python train.py --model="spectrogram enhancement model" --dataset="single English nouns, adjectives and verbs, spoken by a formant synthesiser in many voices" --train_examples=78125 --gain_aug_db=10 --n_mels=64 --hop_length=160 --input="log_mel" --win_length=400 --task="enhancement" --loss="charbonnier" --arch="unet" --norm="instancenorm" --activation="relu" --pixel_unshuffle=2 --widths=[96, 96, 192] --blocks_per_level=3 --block="basic" --attention=true --upsampling="transposed_conv" --init="torch_default" --residual_init="none" --optimizer="muon" --muon_scale="match_rms_adamw" --lr=0.0056 --momentum=0.9 --nesterov=true --orthogonalizer="newton_schulz_5" --adamw_lr_other_params=0.002 --gradient_noise=0.3 --steps=12200 --batch_size=64 --epochs=10.0 --lr_schedule="wsd" --decay_fraction=0.3 --final_lr_fraction=0.01 --warmup_steps=240 --weight_decay=0.0 --adamw_weight_decay_other_params=0.05
Rows from block 2 of a small spectrogram enhancement model, named by matrix and row number. Rows with one number belong to one channel. Each number is 500 + 40 x the weight over its row's rms, rounded and kept within 0 to 999. All counts start at 0. Numbers have three digits each. After the name is the row's rms in percent of the matrix's.
After each channel's rows are labels from the 100 clips, of 14976, where the channel reaches its highest value: "strongest on" is what is common among them; "peak on" is the class under the peak. Only what is clearly more common there than usual is listed. The data: single English nouns, adjectives and verbs, spoken by a formant synthesiser in many voices. In brackets: how many of the 100.
# convs0: first 3x3 conv (model.enc.0.2.convs.0.weight, 96x96x3x3, each kernel summed), inputs 0-95
# convs1: second 3x3 conv (model.enc.0.2.convs.1.weight, 96x96x3x3, transposed, each kernel summed), outputs 0-95

convs0.73 154:514436498478460518451494477512526484579483517468489552482483480545527500507528609513505491554500494520484491471530489576526535365526520545537466518492538490525561528577508533527501506531465495495482504471592542536510532536551446607463492501466535533613470538481509510499489563493551542519
convs1.73 131:564494501486482485496525590579432524516467420498468434546511489526508503548484469522539454494480383414538472461495463451511521498545477471494489491503522560598558439487508494466485514439452497446482489449470559502454476487522530485522551558530510403506513516416462501511517477526525496490
strongest on: voice: child-like voice (59); /ɪ/ (40); pink noise (29)
peak on: /ɪ/ (33)

convs0.17 092:545393473452504465519506530545524489533492484519456509571415494529489455512469486532470430476500512535570454465539573496447517600479474445512533542533497510463473550446464532488471533490491442561520459466477529552470460449465432450526500421489490501541528445565526434442520492507516497488
convs1.17 087:452532534457507476492517455558487533449521474427560511494441507522491510608487524500407485437506476462479558489485513548541509503541448490606480540507467475601522546588513443458528442548500492458573526515470515559488517469484504496504498472538533552454564475525472533535519497453487534525
strongest on: thin (high-pass) (29)
peak on: /k/ (26)

convs0.81 097:527499486551551570515467514487540513488499543476549429481522466478477525464562491483472503546536581531475434502479531441456511449487542464519546481538410508483499481499503495582444473548508468513475583514397537471560561499455476406451487527491484508519530585476485534484517436517511433475
convs1.81 111:512467479542479510563515463533495540515544460492532504527495588560523552512523517492482525561476501493487521453428565513486462508574414562537522547487502438476510574498505470569534487466553492518501544555505459546515431477442506520537597442470537544525530468481474513541514481594516546429
strongest on: white noise (61); thin (high-pass) (51); clipping (29); pink noise (29)
peak on: silence (88)

convs0.59 096:466532538501485591489528579506502493487455470526524534496546482475506582525517536504498444490585491482518471505565534489511516447448528523522489490511455541478483492515468497429444501471466448528514515520473447504474626570578412481530474502428503481464483546500506582495414431499488517466
convs1.59 099:444528500445502520464511579485476475482436538391531555539543562580531557494490557492604498515418480594500464442551551482482497454508509476484515552508501516508475526457512521563521586507507502471525491500472525482505561492544471541450539430484489475484480472490509506589470508532513533498
strongest on: /k/ (42)
peak on: /k/ (40); /t/ (28)

convs0.53 103:472504538518459545499504562472492510537485521478522488586554491475483549510532469588414563496587500479524439491545509565509504449538430516547535529517474467525502472482496506495515474501436436460507506457557519465504489492419544443483463501501457401560576544476519535461530530486549532572
convs1.53 104:537494482473513505467428459461538481515478587519445550484521471438461390565499483584575540518593573554512518468511515504490506501504474471443503490463496571524504407491513578508505539548467533512482509535516461530498469468558560500479531542531493440540508504511507495424531499514565500539
strongest on: voice: child-like voice (52); /ɪ/ (33)
peak on: /ɪ/ (31)

convs0.13 089:527484502483484544442453515563482401556498497535551386487512478495510536472540446498478590582463484471483489535545436471524470501484447555467463530504499523535477506514550518510476536539475422527543480509430513532501553476476452530525449392509473494418527528516505536445516487463486514553
convs1.13 088:558548475465548483467451544505524438564557522511509508450512512512495492538545506529483442450555502432532510515537457613472428483562474462589530516506498511534555499519519536562513553502499541595500484544543547504527491524454505443495474474507471506496556552472544513482529437587502536437
strongest on: reverberation (79); voice: deep voice (53)
peak on: silence (97)

convs0.12 095:544487500498494515484562499483463478603422510551521515520433504516536480587496536508445527483554418510481508554561529530548526434508509495504494497576444471494513503529483525575461524498526485532503541457514480456518503457515506580481536474457605503581525555487533575517573536472526479460
convs1.12 092:503502501474506526532562434510494533516497456499504421477506526445484491528504494528472505553499514443510515448491482484495499465522526456500559531472479515509553444447512484435525450471418571518454511534532442466430513578378547530535564505521534452555556547446549478521505530535503606465
strongest on: voice: child-like voice (54); /ɪ/ (52)
peak on: /ɪ/ (48)

convs0.43 098:542502536590475551514514488490501480491500550517569604526517448500512545440468560472525496533472528531460476439462513492569490396523510504474455478535543516560556543510463462473508548480496483528478503505499501440456486514576597542488530460519487533540441538529542552469501477571569467545
convs1.43 109:531533560517540488566498525516490526471551432517529467560591491528537534511483503625512601502488458500504541508474518426464530461560492499530531438496511546428454419502493478515510528556516495508512545491477528499496516546538434543599537500498559559456560532500508515553495494522518511468
strongest on: voice: child-like voice (57); /ɪ/ (38)
peak on: /ɪ/ (34)